{"arch": "unet", "model": "segmentation model", "dataset": "short English words printed on busy colour backdrops", "train_examples": 90422, "image_size": 48, "crop_scale_min": 1, "horizontal_flip": false, "translate": 0.12, "rotation_deg": 5, "num_classes": 27, "norm": "groupnorm", "hidden_act": "relu", "weight_standardization": false, "pixel_unshuffle": 2, "widths": [96, 192, 288], "blocks_per_level": 1, "block": "basic", "attention": false, "upsampling": "nearest_conv", "label_smoothing": 0.1, "init": "kaiming_normal", "residual_init": "zero_last", "optimizer": "soap", "beta2": 0.95, "learning_rate": 0.0017, "beta1": 0.9, "shampoo_beta": 0.95, "eps": 1e-08, "precondition_frequency": 25, "max_precond_dim": 1024, "merge_dims": true, "one_sided": false, "adamw_lr_other_params": 0.00095, "adaptive_grad_clip": 0.02, "cautious_weight_decay": true, "max_steps": 9800, "batch_size": 128, "epochs": 13.9, "lr_schedule": "linear", "final_lr_fraction": 0, "warmup_steps": 190, "weight_decay": 0.09, "adamw_weight_decay_other_params": 0.05}
Rows from block 2, named by matrix and row number. Rows with one number belong to one channel. Each number is 500 + 50 x the weight over its row's rms, rounded and kept within 0 to 999. All counts start at 0. Numbers have three digits each. After the name is the row's rms in percent of the matrix's.
# convs0: first 3x3 conv (model.mid.0.convs.0.weight, 288x288x3x3), inputs 48-55, a 3x3 kernel for each
# convs1: second 3x3 conv (model.mid.0.convs.1.weight, 288x288x3x3, transposed), outputs 48-55, a 3x3 kernel for each
convs0.105 120:516438467595566408576562596495447479516404462470501519609519455502492489457553516494473448431524543597461531481542465539495538539527491609484529592510614446473517475511443489600471474517560501483448492554514486468517
convs1.105 113:477478434536420553472476591517527486490650501538519545506500478475518557442516438425574426399534558459459500516552541466623637504552413498523427480480540565638489400517538511503449545558477588486517531534538480469540
convs0.106 099:554456509506431501509503501410524507526560502584533511474587604396520550421512518437504544443561543478481494662579408563498436425527479512463482589508501537471480513503482448602545461551568475503443536467448566547553
convs1.106 096:540549484547429473535484525530496465529531439567475444527499502489474400464454422523501507505470546524491459452521513504485458518550496477574483501478524524476549509517553440487474494496417509536521558503519527542549
convs0.107 118:473470501558460583646539601491478522589492482578467478535517520532522413493504455536487555526436510471424463465488474512539493586571525497593461568514497461491473485538522581545507509586543548524499535520603559484569
convs1.107 114:527522634493500514505466514423554575463557564489530537556561423504484418530510423502533464360593407537448513548539538528508545530514467512543563654529546553517505496488505578545552522480592496573523477535582519525492
convs0.108 090:465546491473512405467567458538538512452549486480510521490438434517492523633473448527469492574486490453507446479584475456401532518527483444536517423538581427567485404486491531495473498506591556473558476397503531465539
convs1.108 093:580392482544497600533637460553474461536481469549541505441469429416473487534525485553471551594497501581454511473474525460561605544511569561517359435514449445375504508578415476436435500468508457486491476507497451488567
convs0.109 103:445469513544482517534465515518541472460486420521538396447468451358505425548423436531510440577550496543537529520553531529453408513473476530434554461475543549530518488609538460540597485471533536514456464513519519468503
convs1.109 103:500468497542498514495645518515454517515415529449480543464375472534469488520462531541385526505505490518568430499497512453532543527475516475582539516496640457513500509568537564565494496521529483524479505485471588530510
convs0.110 101:444466437503429421503546516541463536570638555506497577470435448455501491484445461489530532479537532467472510481426322481474470470463530486489529412517502508551576553513490509516571472456564538583378494472462458489467
convs1.110 100:467467577393537413572349532557566530541522496615467404545527529545499504445571618462442459512536449542541615480512513469434480582461465522501520500448481545588513481542548518485513398429417506456535488512497552480516
convs0.111 110:474403562483489440468458482513479571534474509525549497566653507473683459483493404537565572546485474474468500489520532516538438510443529463429521471501617495402473510482563576568350549419519492499475483499490490509526
convs1.111 109:489509538523478557554426443541547509581525515538577425544486529434489510439554467455530508428534484484483488501540459446551459408623547473548519470527434626435467502521454462487418454500477420478462537483536430458489
convs0.112 104:523445431556508435649444450500483503524545373478507496521479514492526446430487507476525471528555565642606463383492503441495507488521447579484477572480527564503516475443536512492552606577534474547541504540441570458486
convs1.112 099:600449522564488514433503519476428461498459509500494495434453490522529517492530452497479522532461533567516506516512546520541477487474428540516495455562509493516539480427567409526520500465479544583441474517480551505544
convs0.113 107:526533528446536468492424446455524468465532509536501522522497520498568548532493479446485571514477478549470466453439563394534485469524517565548526581466419425552452589503453551465460475434486468503506496503567540434568
convs1.113 102:500486504461562470441503586562548489488490416440515375550509552487421528542480486464497547448539539451528581512534544596542500501609523511446502484520478467457489473460470463490563454569407435553501471484522486511589
convs0.114 084:495585561526578516530547447488437534459513460358511543520563565504531515464471464542515509494506454511527443490428464427452522462569565412543486490582473492425453466457526474507498476606510464483482469550511538517472
convs1.114 087:440542454491493575507500459570485570538493539409532482515511430489451498507583450540443578455444476506467515528573491414556540451514575467569468624481539578475478541533478541493470500500529547460594490552449527502390
convs0.115 080:459493437520498532459474544540613484519551423505484506559466415402549610469532449545478491444539517470510548488516472451399527446431489459453480594539563503472519537488472522545452486477402480428546533570511529500604
convs1.115 081:466487583526499574476420565528575490584475456525491466503531569439493542480502474571562445523458539547442488465550637512644440541486514463492478585356527472495591496553512559468539442491565497462439504421406450488419
convs0.116 103:521628397478509477507604483528468512468521486484409481486384542524432537534532561525410466662459535455447487538457410458425458431417467495466415439592414542648540547486580521499482547579504502442520463600504497469529
convs1.116 104:519519533427602538481474547552491492501479503453470481452534519446592523400453479498505522491506514581597487534572543413371421408550462454582588450614516453522530452460497536548624506497594553478478530439497504537425
convs0.117 116:471527615580503478445535522482480461381537483483504479504478525438408558471473624460459453534492422476503497375481418433529425484480483553555576568530527475498442484524526448574471507493507523489475475533485522497505
convs1.117 113:474512505434573516419534518601502400533470553525429471472557441580600459558421484470447477499568505473459449499508478595495453557479474421501504563529566480480554575511459504503508496455529538594473511501544425584472
convs0.118 110:457551512470512520382423382450562517536388514499474522563427507558533499422494438479502415536451560446438417446607477443503522474440523484508473395458497562375514485485431607519491563479566445562536412529490541495478
convs1.118 106:599503515501521557440440522523516431510582499514567570535506521520497501492501401548541620521559462434497474482472509443457480452515519521536508482505501503473497487535597507463527559487431493550458481523418550534555
convs0.119 093:470482509507489458445457482476481529499572550526604474567480449508504477520507506471584373507525550499556543499361538505488489455540492469467576514586509586537502443520466485516442414426522550526492440488460493452449
convs1.119 093:489506467475451524477536476586510537531498518477554552518536475518469525596482521479539524408496555445529538429521551425572617571464435467515471434434485453540506495589485526532526454421469559512482513447360473462468
convs0.120 111:457434472629550424542519517430476469518530514501500511573512480504457518539543436449518445452586389615589475501546500507495486590462544509468552502426314522627433470481488518535550409509556560441483466453507587575538
convs1.120 107:555497561560451521520502459424452425468507429526434542509442466509452525476550490461487470432515480502515589543490496511362607455498553487457460500493493475458468503498461521483515537584563539507392537540455509557515
convs0.121 117:484474499510599503525352574469471544498539474522470486534519585387488464464505541499463595552372566505481414527496479514610555479725458572430467473439561536576452564521564432465508445475526425509514509535526518434494
convs1.121 117:399572476436488403440497525537515519434523534422573580562450561580491563539491484444518521530603463530549509566487435534571516548546426476451496511614528539525540485468500525523521551528539465482494437524519506499510
convs0.122 091:513500516547427481556532478459486509518545525561549543527428483395495537464445512533523509516544494498435523461400485489424491506491563490525447486534434520506375526535514412532523538496514483449518495545424544453406
convs1.122 093:501503497553506572478573589576464424422460517454498505467527464561499439545572536392513544419434565540489527458489470508474538512408458498445479549549481515516531586507438440552390495524476470522459542530506478546570
convs0.123 113:475509468423461498386563526483547535500528428531563495569644551452491543548489450555510517452563517485489602497461489475455464414476563525531513529523508497467510532539478520447462495543386451494506428366516508604517
convs1.123 115:519530473419522509457551665475486484481499517519527545508481576471423443485413457428453498363435506425461451449503596460355522534434458461366411458410499516453545521534457468437533502510539595491498574626470537581595
convs0.124 100:439404524482438655442626548513507490465584522492567492520516506489533499417432602484477489436509463459402498515526423501466437440491478526478524515531573478411472480507475462541543483544529534431455497497497453409536
convs1.124 102:548482444547508493563509430450392466531528614486544474508584447516523467469450506476607536607512558525536511472424603434530622464519519441463440567443494559521493518597405503512508506477498474501512476475502559525512
convs0.125 081:567535481531505496500440545534521598418479504551504475476486500510507505470506484537463459432462565543393477471484554529531504564589419446490487495478467533398423551479494452525482487526479493433477535480421457551454
convs1.125 083:452504506489511513533489454481538566470476609472570502465529512416508445474479518485496499444527524541568482572404538552495542494475597535462514458400443509516490493515414592563449494568467510540490571474509538506458
convs0.126 096:532587497449542489472417507553546452419540497471520548543571586511547587464515504484618588508550453471583438489519551485448507502537484462550477472552486499484468509524557490548509426555461535469496547554525559566462
convs1.126 093:508508528548487474548388486580448528441518555531517460473552551464521492565579452524478610500491505455402415568592509483473506392484507457580489446517451519493466488418603382485636458551591557559398501536504551462418
convs0.127 097:522491453507395480496448430485538583504490524517488555466527566454546573494542504517495475425506441517490591460502462431550488522489458464442522411463453421499499475452493431422550473451475494413451687434557580561516
convs1.127 098:443452429454468549412517537540546517594523469511408496573481558475454487431479516453452437522464515467496558496459549510416447504542527456514439516507475493491456483521432472448560524536466395507538501465476523489603
convs0.128 086:521496498445555516465404554493500424440436509468560456553364467532512442603526511504509521489529443643436476515445439492435383460505483530602530497511523499532550549439551556453524535520442409551435524591538470474483
convs1.128 089:536498390474532541524505514424470508441490498499506508515435549544443538488544527508591528510537529567457467470579531508527507518527473564524496422496503510401472493493546553467522514419401516356537394571463504454451
convs0.129 103:518548455533352502563448473513547527567505549545512350473520518631396547552500525609510506535510561489460462464454462396431489441402514509469467473492468560579523593431506454595455514494402464470488557532537467553584
convs1.129 104:482559533552508462467559530517476477443558400530563555389428453538461554501535513538528465494550467504529533507488456490401524520515494378433504440519409490481423463475456478471510515500519551519575501512393498504509
convs0.130 105:514518540485442565479318420541499572529547477454558510497466434490508461440596572487518455423441526366417566540528590575615563365506473491465480433456424587444432518516525521464516539514423473439521504407448487417525
convs1.130 104:565518614525385411462489514483532478517550569602482481479460424429577494509441522459411414491518400413489528527422478500466414481341486507471496527455428433459517447567478618456479572557536499456548494475550475489530
convs0.131 096:469446503543442510522506421500514484546523506527517465511374466446462402490475525485473518632466572652453544428583486458490430538537468474422510476423521438439478490458511506569554456465400474507427460455502528561474
convs1.131 097:469580584419542540500559508521523488447489474414533591495528517496508486500611528499457552484446521440492570560450470519488426499557580452550502503502545459528485502534556492481471473461498496444516416445457529379510
convs0.132 093:490514485532549601525457502465561434438450524505534467530535536528499470480480513540490457490451537501511521540339413519443574533572429497464516437519485528547395464482523444469554488563558574431473497428467426444560
convs1.132 094:535432518512428488547458459477443420538462431515466454479457496398467529467466545479480466499554470596554556571420488495537564546591601472505489440578511504576488468407537496478411521491545498533530572472436463477425
convs0.133 096:484464578540514452557401540479572487551533462536507584503554459432495416462483507507504518515442472546439505492447527448454477533435489577541571497512500415535523475481511493469456559470525534454606508445563588484445
convs1.133 097:620529380564446443488495474469508564471483500509499490534532625511506435531481489531516511480480478469498474542546483463490545520498647573576526552501590431521570482470469449550466454462465464488498497553508549465404
convs0.134 097:457511494349460540459517457470528511493527511392561445514465514568469559503536496493601470593518628507541534419354522409400560497519513503452511611589427566442428436583499438516497462561475493358432443464513472592462
convs1.134 101:524484488430435442462479517484546530464407417470478534487489527465448452476550450476502549497477424497552479586481433464400475503476479504545513501525451482512546459539511473489493468546553440434498591503468512505462
convs0.135 086:467515436516517493519382374492487466457453400385454468497461463562494515418586479543483536446447491506536475486446499515522611531543537534450482581575488553385554478524514446495445378465606485475448513484599494393430
convs1.135 090:415533475631393478515526527524497606528639492436550471532504520682500492521435515534546481572414494504498473517560477615546430625517523409553403439465473512426514425591549464495577465437491550467480444503559551547540
convs0.136 096:490450568511514432422486472550492464527521493519430540579465551443609581463525582463541484554562564485506499523531489515479475512431504485512524390499484564497484446584459576524589500544540517421444446433529543484484
convs1.136 093:433505521523417487422490540458501430491455350484479487493549472447445543441525441554599463500546432570470493488447472540580473545515492463482544492421538493517379486477488383487438535508506505521442449492463470555579
convs0.137 092:497506443467475415461521546482523542489471529464577465548554607527548509507506582498469492515454544510449498452489537493423483433449534452510487511478515555463521535438432490457538555394582451535501487457575483436578
convs1.137 095:582468499521555458466492492557529556517567487496504504422520513460425426483455442462384463443455537529438537539536520393470496478477509451493499454568479585504455571498481610569474497562537460481475497461406404546448
convs0.138 088:447471533519545502455500545503436493497497508508554404537531508515435468556594428496455516495546549489499589486504504499617461454396380466546486533521473506454516426483554510585501426546436440486565458424545502476501
convs1.138 089:432421514593488486435516486464507447520581553498533482598457474467601535499471502594564463517413558532483553357527500543324532548519437486479489473528496575532429614558496466454448435543528518540395499481535506502547
convs0.139 097:555585529519481490557522495543528474522542451459457492459416510449553532424509511550561461518594466490557508482441431434505452543480385472457486511545523456532468509556505469523475495554562502501472601420580429495535
convs1.139 097:493509587558505505538456482528435437479407406443428529439471515471526466487582553487448455551552417548532477496495577429564637590594440509480551539485464574553461522532396506519539454531493557514554534557417476477516
convs0.140 109:487492527578499549403448565457458539546500448531471463470510467569476557434554470490519512430569406399519526488475545545487522586473523498513538497558619541351372466511585513490537516501540474466579448434486477468371
convs1.140 118:516417547560507506549532498534534494583519480492557459480486439466507491564541439547438421405545426462510484557555415438476494462431522518464457495419498567536504472370563544542501435519509558526473436447471517580540
convs0.141 098:505422496540390519348454476499578508587489529578514476514502507541417489530530547466531535603497489565401498506525435454506535623445384552407494459528558513463484453448538507440484481479323511402550504473461419516413
convs1.141 100:466446537505475478531519465488511492523616528479515516519473476529519472503400429464534554541553476520556482458537475495455504519479506606527477476444381526406496473537515486587471508478491545508459498561542471623444
convs0.142 103:492430485457541490541526545555520609562506565560567488566465437530454478564493453414512507517510542498520519531416497420416464491483383592543476491426443527491523437457477412588403537581561455388494506419554548468513
convs1.142 100:466464460442509456418477491460449483409519457409481544600503459540629547468562570515570462507573487478502606551532519526475516586550519479553474492461462452452428444587524457570541478564490522465485484428528528531426
convs0.143 106:513529505483547423471411456521519447508482580466497433501520469571516513516469472577523413545554527579569644480479471483524537559668463571522426502484432557438483451502501547465462453536491498549544512525550578502508
convs1.143 104:563549501592571540565541521553510498546537559486622465486470487489509488440431509434511545431457599577456561515419474509415419496581534606599458532535571484472544382438402488466444558405450609485524488511548468483508
convs0.144 078:536512544521496428565430367493476470502460500449588558502464468475459466435401529506498426517465538475457492562556545576569567510565596481556491508496476491460456455517584560511487498518501570512588460418425544448458
convs1.144 086:391427525570506507539551503537435498510536516520415516496526492541492528442456562590522470518481491456536516348472488549494472512476557420562405565427535530447472470556462466451481467480504560458512537437425496509511
convs0.145 090:475545475472442472458451460545480419488433462502492490504449440542524444444517533498491546533413564548528415485508512496530486506572399435488557432511467455481468475524548436578586464510666523502476502452513501573455
convs1.145 092:517480483538498498488525504473482453482486497519502507532419496477442509532452506518566518506533421506546530506536507477520438480501522465534530561478447501541448432529478539444487506467542476452574565537555470461476
convs0.146 102:512490582495490627559440496557499465435392443486558444447496421423465454389458534447550571519580590355597503432456567484634528631595562548463512537490446475530492431528543456471542529513570501537497453491403534576414
convs1.146 098:509483530562437470557492487488466548454525469439499448489514508531514493478517538456464454541582450561463505445414485455423508499493405465443506498409507398504549508535513471517447515482536504410501588598527571481479
convs0.147 100:447514465433482501453499424501395472503524513506428398464382484571451493570497532510553487559511461486488538469459425508445573464619526524543488565536563535500514502442528516528528614455537527545442453503543507589528
convs1.147 101:541563517505489640482505490559463451517494469512526433506445597489493548554550496474497494499523509529552511511461490489500493483576565455522468479550446547575519496512510499527396448436467481567542474568504500529478
convs0.148 097:442488513494413423518320448480525533514519624562486473507530472449489455464420432500514469474518561471448471408515505517538553440551517474439500460429485436473404613533474547516470507547513503457479424450494515456502
convs1.148 096:460479520433405438569551436401517520431446536462477619579464518566475499439503490533499464463439570516482555503482519460459371464459498573512512433497574543582555504436480446481510437525442493576551527554590436561498
convs0.149 106:500504556486450473395470413508484530544513483517483476436473498485479405527449455567505540533494516494569476522535408510519505509450558516506509458460412360439484486509455457473503525428459516449571477586563539529505
convs1.149 105:514502446534466430457531518566538464546519445501417492540543474551512523472566494490461538389587503481525451498515391478442505517473494549521491496480463460571454507575372456536484470419437508493459544488406505508537
convs0.150 110:541590529489499523518439398542475498500529485531441518466501529413441478469543531460550501518531456607471472494505397485567471485452407478552460488395530523486560486477455524464587476496589567525565491410566377495528
convs1.150 103:505458480478530461481493495456469483523398570513532536415601412509586465558533486533490457478491520548491453511457496469472506505620504432567455484497481572467501476517551557561554519471481392518557466435466427483510
convs0.151 098:457511530475450480459502387574423504547481495489554525498495449543496539577486574524517478561497559572502632535435530476474453452551471465489442511442542536496563512474459490464476472491519451537486552563485552482552
convs1.151 102:574452502536455469469427505444482551462580455534499451463558536530489503534461488477473486502522500399453564469373535530500421501594416518513516586561505608458461439596603484558468497591517559460516419458506491511568
convs0.152 126:525528478488494523425415533384545449395333424593596520486468453503469378633616585558481515514507544509436445482503582521504444510478505517503536495514549487507487505494496604477549491497536409366444511492441513552468
convs1.152 110:578557515514502457553507448596563578465529476404422399501489510574523466437442510565496540575613547507456528489584601634563478431468425376543525512562502461481530500467448462508488513501439471517481511581556494471514
convs0.153 097:504378548444402572574417412434400442409479473379533429478485442505542517546515418523524527517530557542469475576532453547530530524481568438445480486525541598494481450546535549499380498538505568537554444463507533481475
convs1.153 097:501545539489551561439540556472535526509483556562462552471516458436443545513524575512500463447622521458531461493481466468467549635490522494505480544464569437436462466497487510405438459570541467506448442438480509405491
convs0.154 101:450472464484435417555442475500517625536520549585539538520593502511483463477487474433485464422536447573446474474538501506519439474477511501505400482523467388483543570523526520493466482458491504509513467459529444581524
convs1.154 103:432498441507521418482533468497455534456514512440476503493551487585559519562511488549548458473472488471453493423491447536476423504395458479479453487544448486517498454462484542468465490391469535450506568482511487512510
convs0.155 116:463478580525425536512493549426499410516489441497477503441525484563471517510478443496505572492528449516465541472546576536489436544538452474494462548516455436511504545548492491484565388479514558495487546465459496438550
convs1.155 116:451537482520449553558526559469499621484591579442429532477570555475537432483516543500489506558461507417506560540500514547506632489459566519482457535488445580511616540583565495493425531472424555443543520553442438554398
convs0.156 104:466436521570452472492631446462494496530505466507494482613508461548556525493533506459539527440414411472471442535622551474506523466456528493513521526545612562656428474487543410547546402467467507504605490477504415514479
convs1.156 104:466492507455557467472537478564545572410510569453529587477510490434500505515471545426499558529540483491536412532404497526515511532432430587488518460456541452444463555470512459500468476570523400564542524573488451507503
convs0.157 099:509438519460447534531377452540470483534512510531516525499443369487515494510489467529631558501487615421503523533488497427395473301495535470500591500463498474474508483498462474507492521458510481521481490471431418549473
convs1.157 107:525517544575419610495460455451488502462469553511481482482478525525597442524579504538372564544557457681563499509553527469525492494503516469484599607482587487488509540550539416584486463498476421455574484416473488456488
convs0.158 114:441560494452615550511489502566436515465445478530474446454569399508533480499523480534527577456462471467463501525327632561385539509417498403534489515373602449517421595603550563517562458476509405552520538562556524487451
convs1.158 107:528455512546546462543519427581522427494524453442506416504524537490557560536499539448519463499513595571471534473537471545425469504529421515516496409531489462447562478438518410562572481604565521560443428528501576545518
convs0.159 087:500502509484423457433531434479513506502450510488469392380552551533492489476511585467471589541522560502410478566521507443525514559527454550465544449525523493482730518523529400529535536563499524481449478514610566533477
convs1.159 090:507431557479469525525434497526545517587551542495557617494514544498439538373433444483434471548545462582713416522460511430535530572467438420404539529411498490461440429455494553480551470489448509488538496489563504557478
convs0.160 088:457440512528560577545451509443462459541478465452526537474580449488586471440533412548587497466540503507525508465474513431416504507459541496504575551603575531486543470537538499437514510523496504552492512525442455489476
convs1.160 090:531540465536422454527449542414533530450528545569490477502485520476433534449462559416458527520546515528492514529465467382466587560532528511488495561594470573556531555514537576445570541510512546632553530491399472540466
convs0.161 090:500546527532406540563513443508461567561477404450529582504405559482547425498468473548541544512525429507567437492454553483523511483423462488453485502531495500560442543433437500556457514522430511424520497593514492546412
convs1.161 095:467504514430494479484485490537502521571545495470555540541524589563473522547516492487567521522638543505477439529574528535507506479579511479393583441423561520453522474451499475518550462494490480437506567523477607550468
convs0.162 083:550405495549655459479465466493567514465545539583508467439436442543512471494566534510536462468440476515475453509511501477454353480511516503432451566430516488449475480526490627516587586556477534482512538478489508568596
convs1.162 087:535551502475430544405602474549571519502434505546463471474517439495491524608493506475469491542502602505507558452497429589487511447452526625488530529420564485453521521473476394474470486470516489563480470475537537483498
convs0.163 101:560501522490488435420471545467464452603522551525537488424454471466461459521595570450540514400465536414538590533439463453365464468413504485463487546530535529520627485538501556516565443553471530465516528471521572552475
convs1.163 103:505559459581537392502522413499509479541481431505651497436562477519595561508542533551488539443600525525522527535465578533504598465493457457521530447442611493487518466447611491437480556488496561487510407495477487450494
convs0.164 100:465437531490501443551470482427509479562531476483528533487439477454569462487454429495464494578473535526586569515493447418484437455531499505573532427563481539425394458490501422472579496436492543550502485517564507489414
convs1.164 103:461484486441423511434471505471506567510563595463579560501523399515456555518500525499489517505553529547517433419510470481493529640555463426490487480504559567447500534450410616495436521482512533557557543556568515586539
convs0.165 086:533495453495469546456477648462520485564551511486485518433523441491585443494607591483499410519526523553662554440459494509497393444298462516489555505543590459435476470558503523533403490614534527458501518486479487506556
convs1.165 091:543503497591525486481483419519449470449499530534479545460563507439514533446566414607553508568550538533518563497531567530431458478444504545513514481426536500529495492476588493463405475496510490458544545402545451569542
convs0.166 090:533484550555436342448398533497555530496442423525529501490514485486474476553540496551388495540454490499508442462560516480513490474440439494482481438578528542550531470451536477532525468593525535549535563487538550509562
convs1.166 097:497471434493476544472530507465477495509470439487464393468472488532548431443536555557433529521491517492522425482460496505442482528515522490416496511481508476418554503507540526513484478449503457403532543438519503506424
convs0.167 105:494526508454398413341484398515515567482515474505402539514505460521574481536564527502434464526514506443525528497465526492446451445405482471448488589472480573547456515526534558421516480382427539477524478664468515535557
convs1.167 117:464467468467478502511477521510572532504541454495546512360551593501415481444409430455576555488447530557494427433494462501468435492492478550439447529485349499535418511351440530501420507548486456612357473483568500539547
convs0.168 089:434356483517366402505517425480468475522559461525536544583578509517473538447560511529431535510528522488557482471528387478470412453487441460516573567550531483509464530552493575535554558558537474538531455543515515535505
convs1.168 094:490583520583571539548529545555418464621484492575498441504464442543594495512515586538447470573473457475554525532503514476467479399459438495490512420468523437484564478458480381444571505536554442456508498440574454469533
convs0.169 117:505580542454457501485557502478396442491555471526550507476543404570579546547656580493502459512502486486526460552517509535437473539432529540494616504479475464462439545469486445555543539552518500482445471531510426521550
convs1.169 101:547524487494568516480450575544497508557615566470429452478457559492468544572543496488466468437434502537485519515497488604566557540577573542518508471561526547543487509569525485532509473475580509455498475500469464539574
convs0.170 082:433460415493420443488613535563559537599475500543530576534524471489480441588479451455541515531498498467473553481516551528429538539458500481425479588528357512529446532480526441536535481536607490429546535558527577487602
convs1.170 089:506547449491521578424541524543461483570498429515470461543466529490516503543482405500528571553521471493427480465479487456470536443472505533528464511455491424493525524514544523451424495549551479438413519471426514549450
convs0.171 112:480501398474586471469603517506477548500424454474442472452509462441465464583465561441457479506498508557426518451421500510523547501558586498575537463618504453516510476523496511526459457591500461485452502498548529517447
convs1.171 106:418488549418462516469470584522494506485508483394463437538482570553551589463498469441479492463505409561447497539549491530494494495439571479525540506454583468589504480526565528536541439502550471497529451543547419569496
convs0.172 113:506489504512369466538498482547450467485512539486545460508494591562500555463446550558428443382482434523543570496497509417630479467592454490498557537498495472473509515490557498505608492483487513466434562570391433439513
convs1.172 111:514468570504513576531492498484524537534419515503457486487525501461489464526510507531428537531549459478537471472425489511583513505513511475489540541507553518458461493383464516473444445471440499451520527478425473465469
convs0.173 100:426528469470510498548453486543518527506508467554495495491510532528455496565468429498467457561564501579489565564553536609459480575544528413417470497463528571431414444527545486428565440486506519559466505480523556520487
convs1.173 102:503454455426565479515446583526525475476582475435690537514566479504572518415465471422596372521454496558493508519546452584562427473452531545494458531407385465584445501494483523582449466453455511533468479462535518513453
convs0.174 085:518481496469531562593501454544559508473461485416345468508506453544437442491492505487629466451542578456573553488484549419517473504584498450464498429490496459498390471499487376500514441441534478511545508495473422537515
convs1.174 093:461562443441508494501569557520501590536600564529524525505518552567483556497545531510513447525455490497498559478502492477565363446575512554469494499451553559421543519498506517560680554487485468549482538554569421465541
convs0.175 082:519476584566484545410493501544544547459468421537475550576534476532512551590438522526488560525459548474640520445456468473565414532487551496483638538525545481559546477484595545488418446528523467526422518508494522455485
convs1.175 084:540390522457449433440528482516549523516469550583541459578489474440558466394461474518492540496536389522540466531608402584437474659564483538522528462441516482448469464609449465494447444461437496480501539509578536350534
convs0.176 107:488526466499448496538480358475424448448447531538522441501569479527553540453532395526525475464523449405477494515535495426536442415494602476423502468479477378492408484554565511425499512626482560454514453511544498456569
convs1.176 107:438494504495490442533442465526420531530498510516481452458587515507533490521529528493545458507593514515547468477508530471403542486458468563482566468481536498448530468523564456432544536544448470552340474443428397500558
convs0.177 109:580584494450524459534573448521563480453578526540521444483581513521544493455447515545484450453570499491497509571471463475474553485445540462440501561558555518409446478496392473552551660544493517462535402409572429504560
convs1.177 104:521508487461507453572527461447587513492556430460472376446493564506448533470437501530523575520538631564550498504455420541535381532511489416490415466500621450574599502604541399473401543476426502526502496534470446509483
convs0.178 104:473596418473572513546514518456455445482491482499487502505444388464458494476556491410508563468480465490402532462565493572550451472505489538573424489451525338412561535524507552523551526512546524463468502461412435561536
convs1.178 103:520455424353431473453517517604481574560504511522529458477453504523434458636530466452499489555460464497506516558567478466421444528543471427459571515481554517513543579503517516498485533502465535510542517500491454510576
convs0.179 111:394592493429586457490512486478527512489534503578521547540485451515507532430435487585474512511591588474530436456478605476468567475507624475486521444440585514432517544575462542468489448433475410465546541487470506467482
convs1.179 113:376452542493440605454538515456499511478536542438557400490563458509470480502468484483433498386384588552427505461466523504459439506497481443492489527565537499546570497527517505515555489422523544566470515494526513454586
convs0.180 100:567508482584472480512482529645499425628475523473481505517464610471524547485431491554470466516512508450542507441485417477520426515495588551521479487622409502578452485535512563438557392642382466471556460448555367400439
convs1.180 101:432468503530455501525586463448439489527422502494422480456545514488512541563477682439508511440513486436512566518513538525538576541511592503454489506437515423480445482557452452490413483457414564535491449558510397518549
convs0.181 092:482511490590508494572542474448546459469577477533546493462506500408526486522487480529474612641605498564507491458444499514532571492540604514488500569407488518453524486511533452592544565497507545572527445524568531525474
convs1.181 092:574520456573455459547492563486489494393460488490467514429564604436541579455502498491471533407465513473505524530566462435447466525524528561597418576525486502413510590441436418503395543546493453544527466585499470518580
convs0.182 100:501535444431519540523415475556469476450448527455480471499450515516503482481554429495449544472483407598524561513507465490461446399560463592474475552461536489621475547464430456480557433432513479519459468462573488468540
convs1.182 102:489468527464517506558463347455453471511514565490482560442471445499615454537534507474462448487513486500529499595515524534594539421536528493557516487548488462423453533453483526488554580521480497526453446568456438447573
convs0.183 108:429525516465488543472496614465464416460514490554476520444511479522529474491570523502454493525576393505471519485486582466344474581453488497445534501433578554475560560542514553465459537427572479514526471556508555560541
convs1.183 108:493527464584558529551465499401431467417472485585644473460518475455494603501493526510524509548555494479514505558407443474541495547463577501393498538427493506521444421497439544488441562495514477510547545451524473419548
convs0.184 094:501514450409548369507502507457601482468509505569535472457507472471518591571342549510517531503496465483538396461504553476539626491477499480523484449459448552510499492469470523566447597497510473543495471529450492495584
convs1.184 097:433492557455552553487430469492465421541445435564470436477434468401429569459508457523459430503463564504482535518577470570536460546498513482460579497501475427509465596575505488512445554516592396517550546571447497534476
convs0.185 083:484571510407517444510334446471500479454462503568488487516424449522423471544399490483579482470435390471489509448468397517544553539522539557510503479552374471538412562498544558535447442469453437526496503450495419438495
convs1.185 086:542534494473484470502466453535607504543486443541474479651510537478475455483528435488485500610560559498539498431500520580484508528493588415597461444486440514577451491475514585505507456505533495539484465562506426550479
convs0.186 099:547483579613531527494446497485464478506532475479501451536499404534541507531605461432525431523511455424460488505494454489548463562471514543469490555456389577501527553582542538531528439512529482286502460432525479512474
convs1.186 098:564457497523420454518537605486522546498503396501518512535489506483388416487557434480569553505546472544580520447423609509414514510454478531545557483544440459558480494609503397490466522434438417525467496523467480582457
convs0.187 090:461505491444536431480415554442516482498468494505533477490445502464575559428557529487483427430577518476645493551483460431480485525504574515526492518524553553464540489525538513437510614487537569549427531494523478428455
convs1.187 091:499460580655452464535473457500475562424499541509566525456576585454525528438422493579420625556498405501463420464511486515567469531551511512580453536468525561419504416506527389460491463537488510569450531506534540502507
convs0.188 100:495434430458499591478543517548542547486523523471478489512461550478485580525496466451527524492435496472495488459542470446542491445500434449512438541463504536469576514443554655513460442486471567605483457469477506533607
convs1.188 102:537580507530556464513501485435496551424441552596444444455509536483516471499456392558464482489511497464541557467465479437497564488497500445511518380480530458497484420428502507518498462490529500475524403519486422476577
convs0.189 103:547493504556511499430372481470561449501454416530526464528554482452499527477575509514479522444486450475479533473524518401462530420528442446478539434487483490502452454520547523485452446406430465516444401502533514520451
convs1.189 097:477473428525434486467483491511520540558541501543580610409497468482510496424382436504492522546488501540470446496531486492550502444452481444479553519549478441485448437527440534548504482472498541492495490484501471507494